{"encoder_arch": "vit", "image_size": 48, "horizontal_flip": false, "loss": "mse", "encoder_norm": "layernorm", "encoder_mlp_ratio": 3, "encoder_bias": "none", "encoder_qk_norm": false, "encoder_layers": 8, "steps": 13600}
Rows from block 7 of the encoder, named by matrix and row number. Rows with one number belong to one neuron. Each number is 50 + 15 x the weight over the matrix's rms, rounded and kept within 0 to 99. All counts start at 0.
# fc1: MLP up (encoder.blocks.7.mlp.fc1.weight, 1152x384), inputs 288-383
# fc2: MLP down (encoder.blocks.7.mlp.fc2.weight, 384x1152, transposed), outputs 288-383
fc1.286:67 64 70 23 44 36 50 56 45 46 56 51 23 81 37 63 36 55 44 48 62 28 60 25 52 58 48 57 63 43 54 40 57 51 30 70 52 37 61 79 69 38 50 43 62 44 33 53 58 52 47 65 41 57 46 37 48 25 34 35 43 40 52 64 51 30 50 58 77 40 70 40 31 42 29 61 54 43 50 66 82 65 30 65 70 55 31 72 57 59 51 72 40 42 69 48
fc1.287:49 30 48 28 26 78 56 50 18 42 29 66 54 49 61 37 66 77 67 60 63 50 49 17 37 69 55 48 70 37 91 80 36 42 44 42 43 53 73 54 52 47 44 41 56 58 47 46 68 45 77 65 34 58 40 40 37 50 56 67 24 78 56 60 40 36 45 55 51 57 26 48 63 34 30 50 47 61 43 54 38 51 49 52 69 58 59 44 52 47 76 43 46 52 61 50
fc1.288:61 52 56 52 31 47 57 52 33 63 47 44 52 42 42 42 37 58 58 43 63 40 86 34 46 73 68 56 52 50 54 49 43 57 40 59 59 69 46 62 44 58 61 65 31 21 55 36 38 42 33 49 75 41 50 42 34 55 50 62 58 84 62 56 38 49 53 52 48 50 49 41 34 63 49 57 34 66 65 56 69 80 49 36 68 38 60 36 59 55 58 47 55 72 56 27
fc1.289:38 56 28 40 55 57 51 40 63 36 43 46 52 60 76 59 46 44 33 55 40 45 61 60 54 47 54 32 55 36 55 56 40 67 37 23 61 46 53 55 65 57 49 56 65 55 34 47 53 32 45 34 26 30 58 54 47 50 51 49 69 67 55 62 58 38 57 35 56 53 40 62 33 61 59 51 60 72 58 63 73 43 41 59 39 65 67 39 48 62 49 28 46 51 51 68
fc1.290:52 56 48 57 60 50 39 49 50 36 58 63 67 50 31 41 39 58 48 58 56 58 36 19 43 53 53 45 44 60 77 18 64 53 53 43 34 49 47 29 46 36 58 46 66 63 60 49 53 25 53 70 85 52 35 51 55 34 72 59 47 56 77 45 38 70 53 64 52 39 45 62 64 69 58 31 37 39 60 80 50 55 57 57 61 40 38 75 58 43 53 62 48 41 36 52
fc1.291:38 81 48 32 81 41 60 44 47 43 51 35 68 42 40 54 45 44 57 58 41 52 55 29 38 45 56 61 53 55 45 40 30 40 29 69 76 58 42 59 28 30 69 45 38 48 42 47 41 47 42 57 57 48 57 52 25 40 67 26 60 51 48 60 46 45 55 60 26 46 46 63 47 60 39 36 33 49 54 51 58 37 52 32 44 65 48 37 48 36 63 38 64 71 41 40
fc1.292:61 73 36 43 49 52 48 64 27 69 39 42 53 58 52 64 42 33 52 42 65 77 75 79 55 56 25 45 30 36 58 50 50 71 41 41 49 89 40 55 69 28 43 29 70 58 62 63 24 38 44 28 52 53 29 68 60 65 47 17 88 76 48 56 45 65 61 54 10 54 71 65 46 64 31 53 56 44 42 51 40 40 36 56 70 60 27 82 69 44 38 53 59 66 46 84
fc1.293:43 83 41 47 18 56 36 74 55 62 58 53 55 54 35 50 61 52 50 32 53 48 63 54 67 36 78 71 32 59 67 46 73 57 62 45 59 64 14 42 48 50 29 78 62 57 55 77 31 54 51 81 38 54 42 61 58 26 34 60 58 39 54 34 64 39 64 51 51 37 55 29 49 55 36 47 50 45 46 50 65 60 56 72 48 33 64 29 28 54 55 42 30 40 85 44
fc1.294:58 35 43 56 20 82 37 61 45 90 49 57 61 40 47 43 53 61 46 60 49 44 50 58 46 40 54 50 52 42 61 45 72 33 07 23 69 71 32 40 30 43 51 59 33 40 26 61 41 49 59 89 42 68 15 86 31 40 47 50 44 69 47 58 44 64 60 81 44 39 56 42 50 26 51 49 53 77 55 46 65 67 51 37 57 31 37 35 45 51 36 71 75 37 49 51
fc1.295:54 56 55 45 57 27 70 24 43 71 30 48 54 64 29 50 56 53 81 40 57 55 60 38 06 67 40 29 35 38 38 42 55 61 64 43 22 81 59 45 68 77 42 72 93 49 50 35 58 45 52 44 57 60 41 44 41 67 60 56 47 51 23 54 34 69 74 39 70 61 44 21 33 39 44 64 39 44 84 72 49 55 49 62 64 61 33 37 31 72 47 27 90 39 24 42
fc1.296:27 39 44 39 37 67 64 69 48 54 81 49 51 69 33 61 39 53 37 55 39 55 47 53 52 47 58 39 46 46 57 55 43 62 35 46 53 39 49 51 59 35 50 65 50 60 56 53 50 61 48 45 59 49 50 45 70 40 66 22 59 52 53 38 45 52 36 51 40 43 47 44 41 61 49 55 54 45 66 54 42 53 54 67 66 28 41 55 49 61 38 46 53 74 49 58
fc1.297:60 42 69 31 57 39 40 29 32 38 54 81 63 48 33 44 35 54 54 40 44 57 31 52 51 55 54 38 38 51 59 36 48 69 43 60 65 62 92 48 58 59 56 59 52 39 36 13 72 52 28 69 42 58 65 53 39 52 52 31 69 47 37 21 52 36 34 34 47 41 28 62 52 81 33 40 41 45 37 43 58 75 69 52 34 53 59 54 53 55 86 58 20 71 48 43
fc1.298:36 42 54 43 54 53 59 47 83 35 27 25 42 23 48 65 73 64 74 49 44 57 62 51 44 31 42 10 60 55 44 61 25 64 50 57 58 41 39 52 56 73 68 34 47 48 51 49 57 52 56 61 00 52 43 69 71 27 37 34 78 87 45 41 33 62 86 74 42 55 59 75 56 59 57 42 58 22 69 22 70 33 52 53 25 72 39 74 44 53 46 46 14 39 77 56
fc1.299:52 64 13 33 62 39 48 54 69 17 16 50 17 29 34 49 67 55 41 38 56 38 44 61 39 46 48 75 55 61 45 56 77 51 37 24 31 88 39 56 52 62 50 80 29 67 74 65 51 38 48 79 36 34 59 47 31 39 41 51 31 48 53 76 63 66 32 66 42 37 36 57 43 47 21 69 59 52 68 36 29 43 37 66 51 49 55 49 50 69 58 57 52 35 43 33
fc1.300:67 74 50 75 57 38 45 34 52 55 70 30 66 43 84 50 36 52 39 47 56 50 53 49 50 75 16 61 53 46 58 55 54 36 45 57 52 38 26 53 55 44 34 36 34 55 51 56 72 50 50 34 49 46 49 62 59 75 96 70 31 52 42 43 49 31 41 54 67 51 67 51 62 47 67 29 58 38 51 35 51 48 48 45 20 88 63 59 46 48 51 40 26 52 53 48
fc1.301:26 35 48 48 61 63 47 42 50 89 61 44 66 55 42 68 63 38 38 41 51 39 70 47 44 66 83 84 64 60 41 53 41 59 82 81 27 64 67 36 59 60 73 36 56 43 29 59 55 53 29 82 63 31 21 31 43 51 18 58 46 17 63 58 13 50 59 56 34 28 05 41 45 89 53 53 62 49 70 61 53 48 77 65 89 39 30 72 63 54 40 07 59 48 45 26
fc1.302:60 75 71 47 43 53 47 28 56 47 57 82 74 48 27 60 52 52 46 67 42 56 27 34 43 47 52 65 63 45 63 60 31 60 33 53 44 50 34 66 55 47 22 59 55 56 45 44 42 59 67 65 49 72 72 51 58 50 49 42 63 48 52 49 51 27 51 37 37 22 45 49 55 31 59 39 49 71 22 44 49 60 62 54 46 15 55 61 53 39 43 22 40 41 41 79
fc1.303:39 39 41 47 53 39 69 26 67 68 37 43 57 41 45 23 65 64 54 56 33 43 49 41 45 22 62 45 68 72 71 60 89 40 64 65 34 58 26 33 49 36 88 49 49 66 33 64 27 15 44 51 44 82 44 76 24 27 48 49 85 58 89 61 51 59 52 70 61 55 37 40 69 22 36 62 39 48 38 50 73 65 36 41 32 31 48 54 67 51 35 21 55 33 25 65
fc1.304:77 80 76 45 18 55 37 49 48 56 39 63 53 66 48 47 53 60 42 57 70 56 43 43 33 65 67 66 19 42 54 38 72 61 54 44 57 52 65 53 64 58 30 55 56 42 54 53 37 42 48 60 48 43 61 59 61 35 30 59 55 62 36 44 41 47 63 54 52 62 45 36 61 57 49 28 44 44 59 69 48 54 65 41 47 27 48 61 64 51 44 86 71 31 27 43
fc1.305:45 17 55 43 51 74 69 38 52 40 37 57 48 55 57 67 25 60 62 58 45 67 46 44 70 48 42 37 57 46 57 60 49 72 45 70 65 58 25 36 54 38 82 51 34 49 53 43 54 49 57 28 39 59 29 17 58 53 60 52 30 77 70 37 74 43 71 49 59 28 75 83 41 59 40 58 48 24 44 58 26 48 41 23 60 03 32 73 58 53 55 23 44 45 60 38
fc1.306:44 47 72 53 48 35 56 46 30 41 47 58 39 47 87 37 52 84 41 69 71 38 56 47 63 45 61 58 62 62 54 23 76 39 72 23 61 46 43 43 75 36 68 43 37 42 42 79 46 09 76 44 49 54 40 46 59 21 28 38 50 34 46 55 52 88 29 60 52 46 46 50 52 30 32 63 32 43 55 51 52 66 04 74 49 70 27 30 38 42 69 41 30 40 48 42
fc1.307:41 41 70 51 70 51 34 65 42 79 56 20 44 45 55 60 70 43 69 17 49 38 41 72 27 84 71 36 33 50 12 33 64 09 71 53 55 38 46 34 35 55 46 84 44 53 66 33 29 51 45 24 57 74 80 51 90 48 58 52 38 44 47 53 35 40 61 56 65 39 74 81 70 50 20 48 22 54 69 99 61 35 24 65 49 24 43 38 48 59 71 36 66 51 47 27
fc1.308:38 62 42 42 50 72 48 53 35 45 53 75 57 40 43 51 73 44 46 42 55 81 42 23 18 69 48 45 48 61 65 56 61 29 53 41 40 38 66 44 71 59 45 45 44 57 53 65 46 23 53 65 58 38 40 36 65 47 38 37 50 49 71 70 50 57 70 87 46 48 46 37 61 67 16 39 68 53 46 68 58 88 36 33 49 39 61 32 61 62 58 52 49 55 49 33
fc1.309:35 54 60 77 47 60 81 40 50 35 17 40 42 43 63 59 60 56 60 49 42 58 48 74 64 54 64 38 32 36 27 59 41 55 78 62 37 37 60 23 61 54 30 72 36 54 76 47 58 11 44 40 52 44 44 61 62 30 55 27 55 42 28 48 63 59 79 79 45 49 51 70 60 66 29 40 43 33 45 26 49 55 37 60 38 45 38 33 53 30 50 58 23 70 65 75
fc1.310:67 44 45 47 70 58 51 28 72 62 52 47 49 39 56 48 44 58 05 35 72 72 59 42 94 43 51 37 64 63 49 65 37 68 48 36 60 55 37 16 68 54 70 66 43 63 43 55 65 68 40 62 77 52 80 48 53 89 42 57 24 29 50 41 18 53 66 69 42 48 37 56 05 66 43 59 49 48 56 58 44 87 81 29 41 39 77 51 49 73 53 59 54 66 50 51
fc1.311:47 51 70 38 25 50 70 46 67 38 51 33 55 65 45 31 41 32 55 45 65 47 58 58 69 58 33 74 50 70 48 58 73 37 65 70 59 38 75 45 51 39 41 54 44 45 25 61 70 61 50 25 39 53 53 43 38 18 47 49 06 18 45 50 71 43 46 67 62 26 39 28 25 61 49 28 49 52 56 42 35 59 72 46 63 62 25 35 56 39 59 37 37 50 74 25
fc1.312:53 44 20 93 21 47 39 70 36 27 66 55 45 51 46 31 47 54 57 57 32 44 51 80 39 64 45 41 47 50 44 69 55 16 53 65 44 60 33 49 79 61 51 54 54 76 60 34 66 59 58 51 65 45 21 36 56 37 51 57 38 47 74 46 50 76 53 63 42 47 53 33 54 34 74 57 50 53 47 36 49 53 71 32 50 59 56 72 34 28 08 56 50 16 36 60
fc1.313:35 44 43 66 52 50 55 70 26 47 43 61 65 38 43 49 44 66 33 47 68 64 18 57 56 64 58 86 52 68 49 50 36 82 53 22 34 60 57 46 45 64 46 38 40 59 58 39 74 45 41 39 63 22 52 63 46 54 40 51 32 55 44 51 33 46 61 58 27 24 44 40 45 65 45 57 44 29 52 53 49 23 58 52 72 51 00 80 80 27 48 28 37 56 76 37
fc1.314:58 71 45 58 47 60 32 53 52 48 28 36 79 44 41 25 44 39 47 44 38 45 32 46 37 49 67 50 38 31 47 41 54 47 36 57 39 46 43 40 41 60 59 38 47 68 34 23 49 67 43 37 46 46 45 31 53 51 66 65 38 52 39 49 43 36 49 62 80 64 32 34 67 52 51 35 59 92 50 37 57 78 65 54 25 36 69 47 54 42 65 54 56 30 59 64
fc1.315:76 65 59 52 61 43 63 74 19 73 57 42 39 70 73 32 63 86 86 52 54 19 41 56 46 51 53 59 48 64 49 54 74 46 52 42 49 60 54 90 42 56 53 60 62 39 69 80 43 14 66 64 50 54 46 25 56 57 52 54 44 46 47 85 59 66 59 73 38 46 69 27 48 31 47 44 46 29 58 22 24 56 40 42 26 50 67 39 19 49 48 77 69 29 46 23
fc1.316:50 40 28 52 25 59 63 75 64 52 58 30 54 44 42 63 57 60 37 56 27 40 63 41 33 70 67 54 45 35 57 53 49 46 55 61 63 46 69 43 54 26 33 54 57 58 62 70 42 59 57 59 57 63 58 49 65 27 73 47 52 61 55 63 50 64 59 38 28 39 62 26 55 28 52 64 62 53 49 55 37 63 55 58 61 75 52 32 41 60 42 54 40 42 42 45
fc1.317:48 45 40 52 52 59 38 65 55 57 47 52 56 56 49 58 50 50 55 41 47 47 48 32 56 50 39 52 52 43 42 60 36 57 58 58 50 53 46 38 45 38 52 53 57 54 58 62 51 43 60 55 46 53 45 58 56 58 63 51 36 44 42 50 45 61 56 58 49 42 49 52 43 57 55 61 54 52 51 57 55 56 41 43 46 56 56 44 40 58 41 29 43 51 38 45
fc1.318:48 47 39 26 43 54 53 72 50 50 40 41 55 55 61 82 62 61 52 48 36 44 52 53 52 24 59 48 63 52 63 45 74 33 57 39 47 47 37 24 31 16 27 50 47 71 47 52 27 69 72 65 20 61 59 39 67 55 34 54 43 37 55 21 25 55 55 52 26 66 54 50 49 49 59 49 45 63 60 46 59 53 63 56 48 74 39 45 55 60 27 65 36 38 59 35
fc1.319:41 53 47 58 61 46 37 66 55 24 56 60 59 57 44 50 39 89 57 60 60 55 40 74 49 16 64 37 89 78 50 61 68 55 45 34 29 59 33 37 45 50 27 28 47 58 34 47 61 78 67 36 30 52 61 59 38 38 73 64 61 40 59 81 50 33 41 53 31 53 55 65 61 46 45 52 65 81 81 52 67 60 67 32 48 80 32 62 53 05 86 47 57 78 29 71
fc1.320:73 68 47 56 57 35 44 54 44 48 47 30 29 65 84 72 55 43 67 02 73 81 53 46 52 34 49 51 60 39 39 48 69 66 41 38 46 41 53 53 52 34 26 64 45 26 54 50 56 83 57 61 34 52 84 99 69 65 15 64 36 56 49 67 56 13 80 82 47 60 60 80 69 75 30 54 38 59 69 47 52 49 54 52 45 65 39 52 40 43 57 58 34 45 44 19
fc1.321:56 54 54 60 57 49 51 60 49 47 28 53 52 58 37 39 43 50 37 60 54 40 53 50 48 39 53 52 55 55 57 47 45 44 51 45 48 49 48 49 44 51 43 54 45 58 58 53 58 48 48 63 48 50 53 54 56 45 39 48 52 47 46 50 56 51 54 45 42 54 47 50 57 23 54 44 42 59 54 53 45 51 57 57 40 44 60 51 46 48 52 48 41 46 50 56
fc2.286:56 50 40 59 41 62 39 58 64 65 43 50 47 38 51 53 69 65 60 57 40 54 37 41 43 61 42 27 58 37 59 64 30 48 67 82 58 43 22 51 36 55 46 49 43 46 42 54 35 46 56 40 37 49 37 49 39 46 40 64 50 68 29 39 49 61 35 61 47 64 12 25 49 45 60 70 46 37 47 25 50 42 45 60 34 64 59 67 56 44 37 40 44 56 42 61
fc2.287:43 55 46 60 46 42 50 32 47 66 53 52 67 57 42 50 36 34 52 25 69 55 47 87 41 96 59 38 53 47 68 26 46 33 49 37 75 82 44 53 61 46 48 55 38 50 46 52 56 36 52 49 54 68 29 51 51 29 27 55 45 70 46 53 73 74 29 58 60 47 59 36 44 47 60 68 59 69 50 54 43 54 51 66 40 51 34 37 49 66 50 23 56 68 38 28
fc2.288:44 60 62 51 54 66 38 28 54 46 46 42 49 55 62 27 40 40 51 40 61 47 37 65 52 50 84 29 51 60 69 67 72 36 46 33 50 44 57 49 60 37 16 36 57 48 59 43 63 44 48 64 29 49 33 52 49 50 51 46 23 57 46 49 76 58 54 43 33 44 74 52 77 56 52 35 58 57 36 48 26 49 55 62 28 72 65 44 61 62 47 43 34 07 40 45
fc2.289:51 20 29 64 47 48 54 55 45 43 80 42 45 29 27 54 57 64 56 63 59 60 56 48 50 54 30 51 59 52 24 31 64 37 66 53 52 76 44 51 41 57 55 19 50 14 55 53 60 51 73 65 63 57 48 66 40 21 46 57 79 69 48 29 32 49 46 62 49 57 59 50 72 48 57 60 46 27 38 26 40 36 63 39 61 36 50 60 59 35 31 74 66 71 61 48
fc2.290:20 52 44 52 42 72 53 37 37 66 59 44 46 52 45 60 59 54 62 38 60 70 48 75 26 44 71 65 53 64 39 68 58 25 48 32 67 41 58 60 69 35 12 60 43 33 48 45 51 54 56 40 46 39 61 59 65 34 38 44 61 72 52 23 37 45 55 58 63 54 46 36 75 53 45 61 29 71 42 46 44 20 84 45 58 53 53 40 57 54 50 45 60 64 45 53
fc2.291:33 43 52 65 50 52 38 59 44 42 53 47 26 52 50 39 42 53 58 49 60 31 55 36 52 55 59 57 38 35 42 58 34 40 36 37 17 69 68 45 40 38 10 54 46 62 55 38 51 63 31 36 46 43 51 43 42 54 43 49 47 58 48 51 53 29 61 68 46 54 45 46 60 43 40 75 52 66 61 35 65 47 51 71 41 44 64 35 36 58 22 89 45 64 51 47
fc2.292:45 42 58 40 65 65 57 50 55 63 50 51 47 63 29 50 70 60 48 39 40 94 58 50 82 43 67 49 52 78 68 31 69 28 49 32 59 52 38 57 29 52 56 67 65 46 36 51 48 51 38 49 47 52 60 43 60 21 32 82 12 52 61 68 32 47 36 83 49 50 65 59 71 59 57 37 38 31 43 52 46 68 43 44 62 07 73 13 85 58 58 42 47 66 39 99
fc2.293:65 52 54 68 33 51 39 69 79 31 54 55 34 31 47 60 72 42 60 63 47 58 79 34 50 40 19 48 27 40 34 53 54 69 42 53 49 37 50 64 34 53 78 39 48 49 61 34 70 18 46 44 95 50 51 44 53 68 72 54 70 46 37 59 51 63 39 49 50 52 49 54 37 37 72 42 56 60 39 47 16 48 43 60 34 51 29 47 69 43 30 74 52 66 17 56
fc2.294:38 46 63 67 70 39 55 81 33 51 50 60 52 46 67 46 35 24 46 57 78 28 45 30 59 44 55 76 54 78 25 55 27 91 42 38 44 56 59 70 36 78 53 74 15 63 49 69 43 51 31 22 63 43 65 43 62 68 79 32 46 13 47 60 85 57 35 29 39 39 44 69 55 63 34 46 57 53 50 65 60 27 36 49 28 35 54 28 67 38 46 58 47 57 61 49
fc2.295:21 46 42 41 49 98 44 99 71 23 46 61 77 70 71 53 23 28 12 69 37 05 18 22 77 20 85 70 88 72 72 59 81 35 40 71 70 23 43 45 28 20 64 29 00 99 56 95 27 47 08 43 24 46 70 52 33 70 36 70 10 35 56 89 81 54 63 60 00 38 32 46 72 78 49 00 52 31 49 45 39 74 50 26 74 60 69 51 40 00 99 42 09 56 99 56
fc2.296:67 50 44 48 41 54 49 41 55 45 50 58 54 65 55 43 62 51 51 54 59 76 67 51 63 63 56 70 57 59 70 62 45 39 50 59 59 74 60 46 49 50 53 56 40 44 18 53 59 43 65 46 62 70 52 39 34 47 37 56 45 46 41 61 30 36 47 37 67 72 53 52 51 35 54 47 55 34 59 27 44 06 60 17 57 56 65 56 58 45 53 55 49 67 36 47
fc2.297:29 48 49 65 60 66 69 58 40 62 63 57 45 74 35 75 40 58 24 43 51 40 42 46 30 51 39 53 62 40 49 61 65 57 63 46 55 47 47 41 63 58 42 65 63 44 55 67 38 38 61 50 57 36 51 57 67 50 54 65 68 74 46 55 47 71 29 60 40 89 76 42 45 44 50 61 56 46 36 42 59 29 28 38 53 58 60 34 51 57 58 33 60 26 39 35
fc2.298:55 62 58 51 65 46 52 47 22 67 62 88 45 64 67 38 48 29 19 51 48 26 40 45 33 63 56 77 42 53 39 53 56 26 50 59 56 36 72 64 45 27 39 51 64 43 69 41 47 44 30 59 89 72 48 19 31 51 75 52 32 28 31 70 36 23 44 27 56 43 20 22 63 55 36 59 67 88 25 85 46 69 42 53 72 42 58 43 74 49 60 29 81 33 39 43
fc2.299:27 39 80 41 31 56 30 54 90 64 92 80 78 54 45 53 63 61 51 84 48 41 42 62 46 47 27 26 57 17 69 61 43 52 69 76 56 52 54 50 51 66 22 24 54 48 45 35 43 39 32 61 55 69 23 34 40 69 41 44 34 52 51 53 41 41 38 53 19 93 69 52 55 88 73 60 44 54 41 68 61 57 75 62 51 54 69 49 53 75 35 61 60 50 54 46
fc2.300:49 38 62 35 45 54 56 66 35 57 38 63 49 51 31 47 35 45 51 39 26 40 46 44 15 29 99 00 38 51 71 43 52 67 44 70 42 52 76 34 51 59 63 46 65 80 47 52 35 63 44 57 43 29 38 47 38 47 28 45 55 39 34 51 66 58 64 58 23 57 30 51 39 60 33 62 45 59 55 45 39 85 35 58 92 39 48 51 54 38 49 54 59 47 50 78
fc2.301:54 29 20 34 44 05 21 69 81 56 44 74 45 50 50 21 50 49 39 46 40 51 25 60 30 30 53 56 40 55 59 74 35 36 28 60 60 71 75 76 38 05 48 66 46 70 59 54 57 54 54 42 48 53 59 42 64 40 86 83 83 73 70 70 54 22 30 23 23 51 69 62 78 16 60 70 56 57 75 35 85 37 53 61 44 47 62 29 30 46 90 42 52 48 77 79
fc2.302:60 15 41 60 40 60 21 57 43 29 53 15 23 41 74 55 46 58 66 40 68 73 58 55 47 52 56 32 30 41 49 51 24 42 50 85 51 46 32 54 51 30 65 44 51 33 65 47 50 42 55 56 55 36 54 49 51 54 61 42 46 47 44 50 40 65 45 55 50 47 36 47 62 54 49 65 53 47 56 42 52 28 58 51 45 57 23 62 33 63 45 72 60 41 54 51
fc2.303:61 46 76 54 31 59 33 40 31 32 48 48 54 56 41 61 45 63 55 57 36 58 17 67 56 26 56 27 66 66 17 60 54 22 23 37 67 64 43 30 61 57 37 49 41 11 64 41 67 54 54 40 40 69 40 65 63 52 75 56 54 59 64 22 16 55 68 58 46 60 46 55 61 60 54 64 41 34 37 68 19 40 60 35 59 54 39 71 61 35 56 36 62 57 56 56
fc2.304:41 31 32 65 62 24 63 39 50 38 63 38 43 43 39 57 40 45 50 30 31 00 57 55 63 54 47 49 54 69 38 57 44 60 69 58 46 23 57 66 38 25 39 70 54 62 47 41 50 56 50 52 46 49 50 44 27 58 61 51 43 41 52 52 41 54 15 26 51 35 48 58 25 53 47 69 63 52 51 53 58 46 40 45 52 50 58 57 56 70 51 34 43 67 56 44
fc2.305:45 78 39 70 44 33 38 50 29 59 62 34 58 30 40 33 73 37 44 60 64 45 63 61 53 46 63 83 34 36 58 54 59 64 28 58 46 62 48 60 50 52 17 48 75 56 36 48 45 52 50 47 42 05 56 61 37 63 57 52 54 42 34 60 14 72 53 38 57 60 13 33 42 41 63 59 46 83 42 65 53 72 52 76 48 77 59 47 28 72 51 62 52 50 39 48
fc2.306:57 42 22 56 60 65 28 70 63 49 44 23 57 60 37 72 29 53 43 46 27 60 56 49 49 40 40 50 40 48 36 57 51 61 69 71 44 62 36 44 30 57 68 35 78 49 52 43 40 79 53 54 26 69 69 54 54 50 49 37 65 39 36 30 42 67 40 46 57 43 49 37 49 80 44 55 42 78 42 24 40 42 68 50 56 24 57 71 52 53 35 54 56 48 67 61
fc2.307:57 62 65 60 47 16 70 99 21 22 14 99 66 58 49 36 15 50 17 87 29 09 29 25 81 25 53 65 60 66 99 88 29 80 11 14 10 21 50 37 48 22 42 19 36 53 40 73 60 58 18 21 39 11 21 35 01 84 72 65 39 42 62 66 89 47 83 49 00 54 10 55 53 62 59 00 82 14 74 34 29 99 36 76 92 54 34 70 58 21 75 09 68 14 51 99
fc2.308:46 28 61 32 61 34 40 40 54 67 60 33 50 53 34 43 24 58 52 38 45 24 31 67 45 45 40 61 38 61 40 75 66 49 46 59 49 72 36 63 52 51 45 51 72 47 47 41 62 45 40 64 46 41 65 51 63 52 43 42 68 74 31 49 27 35 41 38 53 82 51 51 46 27 56 63 48 62 62 41 49 53 57 61 33 54 73 65 75 65 53 72 63 38 56 42
fc2.309:81 39 46 00 57 57 60 50 56 69 80 65 52 60 40 35 34 57 58 52 19 44 79 40 25 64 37 62 79 73 55 40 55 45 34 58 54 60 49 60 03 44 54 32 46 39 56 58 41 56 65 37 51 56 67 46 62 51 48 68 46 49 43 78 45 31 44 36 71 46 40 21 50 33 63 87 80 47 75 54 40 03 56 51 54 67 79 60 51 59 62 32 73 22 48 23
fc2.310:46 47 76 10 37 49 40 47 58 19 79 52 36 41 77 29 54 28 34 76 54 41 61 57 28 23 46 60 20 82 34 31 58 45 59 50 48 31 82 34 30 50 13 78 21 49 72 54 25 64 45 52 57 90 55 61 77 49 63 59 60 43 55 47 19 38 61 32 72 61 95 45 62 17 47 39 71 20 37 73 72 28 50 31 57 76 37 25 96 27 45 53 23 55 55 63
fc2.311:66 55 53 67 62 50 57 57 43 65 50 52 48 58 51 50 52 51 55 31 57 54 62 43 44 36 57 62 41 28 30 43 24 50 58 42 45 62 82 43 39 52 54 36 57 75 34 35 55 63 54 42 65 58 34 39 62 47 76 64 62 72 57 66 54 51 40 34 45 46 71 49 34 57 42 51 38 52 67 53 53 30 35 39 24 34 34 46 37 50 37 55 49 76 38 54
fc2.312:49 79 87 18 72 35 48 44 53 44 31 55 59 71 69 68 76 58 47 40 48 42 58 34 62 46 73 79 44 26 66 57 54 63 29 26 44 33 83 52 55 54 40 50 40 57 61 68 45 54 37 47 32 48 81 55 17 71 41 52 49 60 33 65 77 08 77 61 53 76 48 51 52 81 35 49 20 57 55 36 54 65 00 71 62 12 52 20 60 61 73 25 58 75 31 43
fc2.313:59 28 51 63 53 38 57 67 71 38 42 43 48 51 58 53 70 61 50 60 52 32 23 57 49 38 37 47 51 70 46 41 43 35 54 52 40 44 51 48 46 53 20 54 62 63 53 43 31 57 67 33 41 55 38 61 20 44 35 45 78 66 30 38 43 58 58 41 45 51 36 40 52 43 65 32 56 58 50 53 42 45 66 54 52 71 62 54 42 73 14 27 78 58 54 44
fc2.314:39 41 57 50 49 42 57 57 60 66 34 51 26 47 48 54 54 39 81 52 60 48 67 40 65 34 50 45 74 65 59 55 65 62 48 53 45 63 55 75 65 62 61 62 65 54 48 78 53 65 48 73 52 44 59 77 47 48 28 35 33 35 70 46 56 62 65 53 43 54 57 58 39 56 35 56 57 26 54 43 41 30 34 58 47 42 50 60 46 40 38 72 42 60 49 45
fc2.315:28 61 36 38 37 63 18 50 39 33 67 51 25 54 55 39 38 46 38 60 31 67 44 28 37 44 58 36 46 26 68 70 08 62 41 45 65 25 69 38 51 69 52 60 27 58 36 37 32 31 67 39 39 34 38 35 23 26 61 47 48 69 49 54 23 50 39 40 53 51 39 70 66 54 57 64 42 65 38 35 65 60 36 73 82 43 31 56 53 33 35 36 31 68 67 66
fc2.316:62 52 41 58 77 53 52 33 55 71 46 47 55 61 67 40 54 63 68 60 33 53 67 59 50 45 58 59 14 35 49 45 69 39 57 29 58 33 73 46 68 52 36 48 56 45 54 37 50 54 18 66 57 51 56 52 47 39 61 75 41 55 59 55 63 68 63 42 70 27 67 52 68 58 52 57 61 62 51 47 43 45 36 36 49 63 59 46 51 53 54 64 61 30 52 32
fc2.317:67 50 38 60 44 37 37 20 57 50 59 53 51 55 47 44 50 73 52 50 52 54 52 52 38 45 45 47 53 51 41 50 61 46 40 52 46 55 47 55 48 58 52 45 45 43 52 32 43 46 47 68 58 49 53 52 49 40 41 53 74 64 51 47 43 52 23 44 43 45 56 47 53 39 61 61 73 69 25 51 50 27 46 43 45 29 50 46 56 52 50 77 42 67 54 56
fc2.318:55 49 41 48 51 47 33 45 60 63 25 63 38 54 47 63 19 55 65 54 25 39 44 44 48 54 67 31 36 36 29 39 60 46 65 44 53 54 50 39 44 48 60 49 57 55 69 39 56 68 43 67 43 47 60 49 56 37 24 51 64 51 56 66 47 57 65 65 54 50 38 31 57 48 40 49 43 69 41 58 40 44 47 45 54 44 46 31 33 39 37 54 43 53 57 61
fc2.319:71 48 35 39 38 53 79 20 41 61 61 49 53 78 56 61 56 49 44 62 17 55 67 16 61 56 42 54 22 45 32 51 34 52 38 40 62 65 54 76 85 76 67 63 40 42 32 50 64 32 35 54 55 60 53 50 45 37 52 24 56 49 48 44 65 60 65 55 72 66 35 25 36 51 78 32 45 19 36 42 47 46 35 27 52 35 71 53 63 67 08 22 48 11 80 49
fc2.320:41 72 60 54 40 87 52 62 63 63 70 49 38 28 50 41 21 62 53 41 36 54 43 33 17 80 59 47 43 55 62 60 32 35 50 42 38 05 44 22 55 35 57 42 50 96 37 07 39 46 38 52 46 48 59 06 45 49 44 59 33 27 30 53 63 48 46 78 76 26 28 25 87 35 56 61 45 62 49 56 51 29 37 54 41 54 49 47 63 73 54 37 32 70 45 48
fc2.321:48 25 39 48 44 56 37 30 46 43 58 50 47 52 49 59 49 53 49 42 49 65 59 60 49 51 49 52 50 45 45 50 52 52 47 42 58 60 52 64 54 53 55 41 59 31 45 53 44 46 59 55 58 59 44 49 53 43 39 48 78 52 57 48 46 66 28 61 70 51 48 56 52 63 45 77 54 63 26 45 48 30 37 42 36 50 50 49 52 60 34 84 50 58 43 41